python train.py --activation="gelu" --mlp_ratio=6 --head_dim=32 --fused_qkv=false --layers=10 --width=256 --num_labels=35 --optimizer="adamw" --beta1=0.9 --epochs=5.6 --lr_schedule="wsd_sqrt" --decay_fraction=0.2
Rows from block 6 of a small multi-label image tagger, named by matrix and row number. Rows with one number belong to one neuron. Each number is 200 + 30 x the weight over its row's rms, rounded and kept within 0 to 999. All counts start at 0.
After each neuron's rows are labels from the 100 images, of 14976, where the neuron reaches its highest value: "responds to" is what is common among them. Only what is clearly more common there than usual is listed. The data: flat shapes of many kinds, plain or patterned, on busy backdrops. In brackets: how many of the 100, against the usual share in percent.
# fc1: MLP up (model.blocks.6.mlp.fc1.weight, 1536x256), inputs 0-127
# fc2: MLP down (model.blocks.6.mlp.fc2.weight, 256x1536, transposed), outputs 0-127

fc1.525,199,214,196,227,216,204,234,139,192,199,133,208,234,190,179,261,171,202,189,212,197,281,185,224,213,182,145,207,166,210,176,153,198,200,209,165,206,206,161,154,250,218,233,121,215,223,265,207,239,187,200,186,177,189,257,184,187,208,235,239,176,195,231,172,194,197,243,252,187,203,224,210,138,189,172,208,170,193,196,203,180,171,205,223,218,155,213,225,228,220,192,211,196,227,200,211,199,198,259,200,202,191,197,184,181,244,187,221,220,183,210,231,208,231,205,219,141,245,196,267,219,187,165,220,163,246,211,271
fc2.525,207,231,201,232,238,172,242,202,195,232,194,222,190,239,256,145,216,199,209,166,188,164,223,216,203,149,249,186,167,208,200,202,179,199,234,247,225,219,229,216,201,223,223,209,184,201,78,191,170,162,224,215,166,188,209,189,245,231,191,130,205,174,210,173,190,192,236,180,192,228,200,178,214,309,164,206,208,218,229,187,187,235,209,136,206,190,206,191,179,202,209,163,177,201,162,216,196,204,186,219,178,210,224,182,208,162,270,199,270,168,201,202,201,170,205,231,218,199,171,161,206,228,204,181,182,173,251,195
responds to: count: one (57 vs 20.4); its colour: grey (28 vs 8)

fc1.140,172,221,174,221,177,202,204,211,228,202,127,157,192,166,208,145,207,253,164,214,234,150,176,248,168,167,187,181,236,193,171,147,198,130,219,175,211,192,194,181,233,248,208,173,182,177,165,222,195,219,207,170,174,222,148,185,174,206,252,196,218,263,231,155,194,182,247,231,227,169,181,226,150,167,194,129,157,191,218,177,198,235,198,232,216,204,214,167,229,158,188,223,205,211,162,207,222,205,201,248,189,210,211,188,188,215,207,175,205,171,254,216,245,179,121,144,209,192,190,227,201,199,149,191,222,208,198,267
fc2.140,197,168,215,209,225,165,187,171,140,198,236,233,218,196,133,192,177,173,180,149,179,226,170,200,200,227,241,185,191,198,234,209,200,194,184,202,199,126,189,204,198,173,182,210,227,195,197,232,207,179,153,195,182,145,226,183,221,168,207,188,204,162,182,187,273,211,217,248,177,223,206,194,207,60,215,242,209,209,121,265,163,197,219,163,225,181,183,247,178,188,218,182,184,160,210,223,173,219,143,162,215,199,202,216,242,238,181,197,189,186,216,207,156,192,187,234,158,158,193,215,203,207,195,190,310,186,198,163
responds to: count: one (75 vs 20.4); its colour: purple (29 vs 8.5)

fc1.591,223,184,223,204,237,215,229,131,188,194,211,211,177,198,295,198,175,205,188,179,168,167,214,202,220,177,172,192,171,201,160,216,150,217,167,179,216,161,237,196,201,204,205,128,269,189,145,228,222,133,204,191,238,214,199,152,204,141,218,212,209,184,212,203,220,166,224,217,237,206,181,197,132,162,144,229,218,232,197,199,188,194,206,121,283,207,151,198,238,207,191,206,185,239,148,186,192,222,152,139,178,228,208,243,197,235,197,217,198,214,227,245,204,183,141,228,150,204,159,230,232,186,155,238,243,162,227,215
fc2.591,181,179,212,191,170,240,198,181,169,209,221,232,231,258,191,146,228,171,184,160,217,198,195,143,179,270,259,234,192,231,163,159,179,205,235,217,182,204,191,183,182,228,199,201,256,254,217,166,166,227,229,171,138,152,155,202,225,189,175,180,199,191,188,254,198,256,171,186,218,239,220,203,224,198,227,238,250,221,244,212,229,237,302,218,223,144,213,178,181,190,229,198,215,215,187,216,220,179,192,214,209,169,194,204,197,202,244,214,238,198,205,164,184,202,208,231,234,194,234,151,152,193,277,184,178,180,201,179
responds to: count: one (41 vs 20.4); its colour: yellow (29 vs 8.7)

fc1.709,234,218,223,209,172,234,219,161,199,159,161,220,215,124,182,211,203,243,174,232,189,210,218,229,207,211,158,197,179,210,173,193,164,148,219,199,173,114,174,159,219,211,240,177,175,210,179,232,214,176,201,174,214,195,250,161,167,197,248,233,174,217,235,203,238,208,234,224,163,123,196,232,203,114,212,190,226,206,143,190,192,234,202,260,265,198,240,256,186,175,202,207,235,217,159,211,160,174,205,236,222,193,147,199,150,210,225,172,167,193,229,185,210,195,199,188,181,222,190,253,220,218,178,232,230,204,147,186
fc2.709,190,232,216,202,222,239,214,205,218,205,186,212,166,213,231,210,211,218,223,290,213,160,266,223,192,173,191,184,212,185,219,247,218,195,201,151,207,244,210,228,270,221,207,177,144,181,222,198,171,205,192,245,176,160,172,199,202,192,165,211,160,191,175,189,206,209,199,191,201,229,200,205,274,110,185,195,155,161,223,165,199,252,190,178,201,222,183,177,125,215,202,164,201,166,235,182,218,261,211,265,198,210,242,146,201,173,196,210,217,239,172,224,196,139,215,188,186,160,212,221,212,200,167,182,226,182,170,219
responds to: black shape (93 vs 22.2); its colour: black (78 vs 8.4)

fc1.374,189,224,211,186,163,170,190,218,218,194,191,226,201,57,198,192,179,247,179,217,202,182,228,221,173,224,179,254,158,226,226,195,195,217,215,192,157,117,191,239,236,250,224,183,191,215,162,231,196,188,167,192,229,173,240,170,151,130,212,207,183,206,238,157,282,193,199,192,177,161,162,237,222,138,224,197,174,191,143,210,175,221,184,217,233,220,209,220,153,192,249,214,209,177,193,199,183,262,210,236,212,192,212,186,169,192,162,189,156,225,217,205,197,194,205,179,210,201,144,227,195,227,175,193,261,207,189,178
fc2.374,219,229,230,231,220,242,268,175,208,227,195,229,184,238,224,210,239,209,234,276,241,159,247,178,223,207,213,174,227,241,259,215,208,209,210,152,203,214,234,191,212,198,217,158,167,247,197,168,170,190,236,198,167,176,162,193,213,194,178,190,175,182,217,212,213,255,189,155,199,206,212,232,242,191,198,237,215,196,161,156,220,216,213,160,230,197,173,143,188,219,246,188,191,191,215,194,221,249,183,257,215,191,221,153,191,175,155,204,250,217,132,213,198,130,244,184,195,153,231,199,167,190,199,168,253,169,152,176
responds to: black shape (98 vs 22.2); its colour: black (81 vs 8.4)

fc1.406,224,173,211,197,205,215,171,180,180,226,144,202,172,181,191,177,170,202,152,239,208,209,178,249,221,185,193,158,213,211,188,170,181,172,207,195,209,136,226,196,208,197,260,153,232,212,165,217,242,171,193,168,138,238,214,208,206,218,263,199,208,198,261,195,217,142,255,247,201,154,204,160,154,156,214,167,183,185,176,197,206,202,161,221,245,157,221,244,235,177,164,198,169,209,176,199,191,191,197,212,191,222,190,196,187,226,227,153,160,181,279,204,238,187,153,184,207,225,124,250,213,218,126,234,235,158,154,233
fc2.406,180,199,187,220,179,202,166,214,157,205,207,206,229,160,152,196,170,197,181,141,204,213,214,189,202,219,198,210,166,173,197,248,215,170,129,220,205,153,199,169,193,156,170,229,176,222,232,251,222,217,191,239,185,153,224,255,246,162,230,229,152,221,212,179,250,155,196,230,174,181,171,197,212,155,216,162,211,211,157,207,183,225,221,194,223,235,149,237,178,190,214,217,230,161,238,237,223,241,150,199,174,211,187,236,211,235,185,203,193,197,212,203,202,216,178,200,159,128,200,201,226,172,179,180,252,216,160,148
responds to: count: one (85 vs 20.4); black shape (76 vs 22.2); its colour: black (72 vs 8.4)

fc1.566,218,158,232,179,199,200,218,161,195,191,121,215,216,149,201,221,188,259,211,258,187,190,208,224,217,209,178,155,234,186,200,194,210,166,163,210,194,150,217,188,246,220,237,215,180,161,165,195,218,184,183,219,183,246,190,185,154,190,233,198,183,228,248,206,231,184,239,217,184,206,190,202,180,118,201,195,172,209,192,197,194,233,142,194,232,191,222,216,186,232,192,162,184,202,206,173,138,162,189,223,242,209,183,216,176,239,216,178,122,196,224,236,184,200,169,194,157,224,201,306,236,217,182,229,230,117,201,248
fc2.566,167,183,192,202,211,191,172,213,192,245,195,200,197,223,201,189,189,206,235,185,189,177,251,236,205,200,226,205,197,185,193,222,215,190,170,219,189,185,214,190,178,225,193,203,208,160,165,192,233,215,152,226,228,179,172,219,197,205,183,219,189,193,176,187,235,195,207,185,189,186,185,203,235,0,180,201,189,210,255,202,216,168,176,150,214,284,161,175,180,201,197,193,170,207,187,217,193,219,172,265,175,181,219,181,204,223,193,202,198,199,190,164,199,168,172,200,189,165,194,191,205,177,159,184,122,236,164,204
responds to: black shape (95 vs 22.2); its colour: black (80 vs 8.4)

fc1.13,227,215,203,226,208,208,210,168,223,172,134,206,193,194,243,227,187,207,205,202,246,255,203,243,269,199,164,217,154,242,145,212,209,224,213,236,163,185,179,207,207,227,202,118,213,219,281,196,203,166,151,205,225,221,233,168,167,197,213,256,219,188,218,129,200,178,233,224,210,211,196,232,122,192,166,193,156,174,216,203,220,179,223,197,232,193,193,208,214,212,193,186,157,206,162,181,154,206,222,225,224,180,158,211,191,238,189,196,195,165,224,214,226,230,216,213,214,249,176,256,209,194,117,176,183,231,173,227
fc2.13,217,202,160,277,238,183,227,235,207,212,210,199,223,240,182,180,238,193,193,189,149,233,134,201,192,157,231,189,186,250,196,209,207,185,173,179,205,276,228,204,176,207,206,245,218,183,157,202,210,201,225,221,180,198,197,196,261,266,193,128,219,199,178,234,168,210,216,186,208,237,214,164,186,213,178,182,195,190,197,188,217,164,180,171,206,180,213,212,263,202,198,187,181,235,198,254,241,167,173,188,193,227,218,215,207,151,237,182,281,168,182,184,220,210,195,194,210,236,219,153,213,188,220,191,181,167,211,155
responds to: count: one (47 vs 20.4)

fc1.456,198,225,155,148,219,198,203,171,215,154,200,238,269,192,214,237,201,198,181,245,197,208,197,211,220,219,146,202,197,258,127,202,201,215,163,179,230,186,203,200,202,201,209,203,220,221,162,190,194,167,170,183,188,203,256,176,201,201,239,249,225,233,234,193,192,209,262,169,214,217,171,224,153,189,205,196,208,176,202,152,221,171,205,223,170,151,167,170,248,142,190,202,153,160,214,192,201,142,201,186,232,159,187,207,165,240,170,176,236,193,187,195,189,214,152,226,172,263,193,247,214,205,187,208,169,223,239,205
fc2.456,178,219,225,247,226,242,224,220,169,217,211,169,189,194,205,238,171,208,256,183,192,235,190,181,219,187,158,156,217,191,248,239,202,209,185,226,202,238,269,207,198,218,185,219,250,245,225,199,190,221,239,274,201,217,201,237,230,231,185,179,202,216,214,199,149,202,183,257,184,241,199,162,209,186,163,213,168,245,230,223,194,225,186,174,231,200,242,201,233,217,215,213,187,203,182,166,169,248,200,171,173,220,254,170,231,172,201,189,209,210,218,222,202,192,228,179,190,176,203,176,168,236,223,185,197,120,189,232
responds to: count: one (53 vs 20.4)

fc1.464,236,174,237,198,195,195,206,208,165,225,174,197,175,196,174,191,201,133,141,220,237,176,182,214,181,182,193,167,202,193,208,178,177,156,193,194,177,149,227,162,221,228,187,259,191,186,138,206,181,239,199,194,170,234,161,176,164,209,214,176,225,254,246,209,193,189,260,205,159,128,196,151,190,178,242,156,167,185,180,185,225,171,154,243,199,197,194,200,236,209,174,243,143,225,190,210,166,151,211,221,214,231,175,180,187,223,244,150,152,167,250,199,196,182,94,205,252,209,157,230,196,203,162,255,193,192,202,189
fc2.464,194,217,194,204,138,201,206,219,208,183,205,196,235,191,184,205,169,210,230,176,193,210,208,190,198,216,216,210,197,193,215,263,201,170,147,213,226,195,164,238,219,161,212,222,173,213,213,209,179,206,192,204,198,108,228,217,198,145,213,218,167,188,188,182,218,144,185,210,185,215,152,219,234,198,206,201,197,220,178,228,179,221,223,206,242,238,174,230,134,214,246,178,255,178,230,186,217,241,133,199,162,165,190,242,175,191,167,254,186,226,175,209,216,248,226,204,186,137,223,216,235,184,182,121,265,236,170,182
responds to: count: one (74 vs 20.4); red shape (45 vs 21.7); its colour: red (43 vs 8.2)

fc1.676,216,180,231,171,232,175,162,176,202,212,187,196,173,171,239,194,175,217,184,227,183,194,205,257,275,235,201,181,196,201,190,231,217,227,225,221,213,95,217,209,223,211,198,113,157,202,172,209,267,144,183,179,209,186,184,139,164,175,218,200,209,168,203,186,221,171,201,264,204,158,180,173,183,166,166,201,222,174,134,235,184,166,197,208,224,198,248,205,212,225,182,235,168,184,198,201,129,187,174,183,220,198,214,210,224,229,185,192,195,162,194,206,187,181,194,186,179,196,139,256,256,203,122,216,269,156,233,195
fc2.676,213,182,215,148,185,219,228,206,181,184,186,208,229,206,183,140,244,196,163,209,194,220,180,162,148,267,221,227,215,187,202,189,181,215,174,153,213,182,194,241,229,219,179,214,214,224,179,198,146,129,216,175,149,184,214,138,207,174,178,177,217,173,183,255,239,214,141,160,209,260,186,182,196,175,249,239,208,197,181,200,219,203,209,227,249,228,203,206,149,203,229,179,212,219,207,215,244,198,172,205,210,113,186,226,197,192,256,220,231,237,195,225,185,208,203,223,183,171,228,193,192,202,252,167,253,122,238,162
responds to: black shape (100 vs 22.2); its colour: black (62 vs 8.4)

fc1.334,226,167,194,151,187,236,175,143,183,141,204,180,172,182,168,222,205,199,172,195,214,188,214,144,186,219,184,193,191,200,208,244,181,221,203,213,182,78,198,155,188,188,177,186,190,200,256,222,223,232,232,179,189,214,199,134,185,166,225,242,248,144,183,202,248,160,203,207,218,170,216,181,216,165,228,186,202,184,155,232,164,221,239,241,241,172,255,237,190,145,211,209,240,202,192,191,143,205,201,189,172,204,174,186,202,266,180,194,162,215,240,174,169,210,179,225,213,195,192,240,204,191,163,242,308,181,204,217
fc2.334,245,209,207,223,164,236,191,227,207,214,203,210,171,293,224,170,210,187,199,230,224,150,275,200,111,182,222,181,211,168,191,212,185,188,216,159,231,270,212,194,223,183,209,185,154,197,192,190,206,151,193,222,179,214,128,205,218,207,188,170,187,199,186,246,160,222,218,166,197,217,204,224,275,284,205,203,225,209,299,150,199,265,194,168,164,202,193,180,164,239,211,175,199,200,159,156,292,216,174,236,195,230,213,166,190,159,236,213,235,232,189,240,203,174,210,211,199,152,220,178,183,204,240,180,110,184,147,229
responds to: black shape (62 vs 22.2); its colour: black (28 vs 8.4)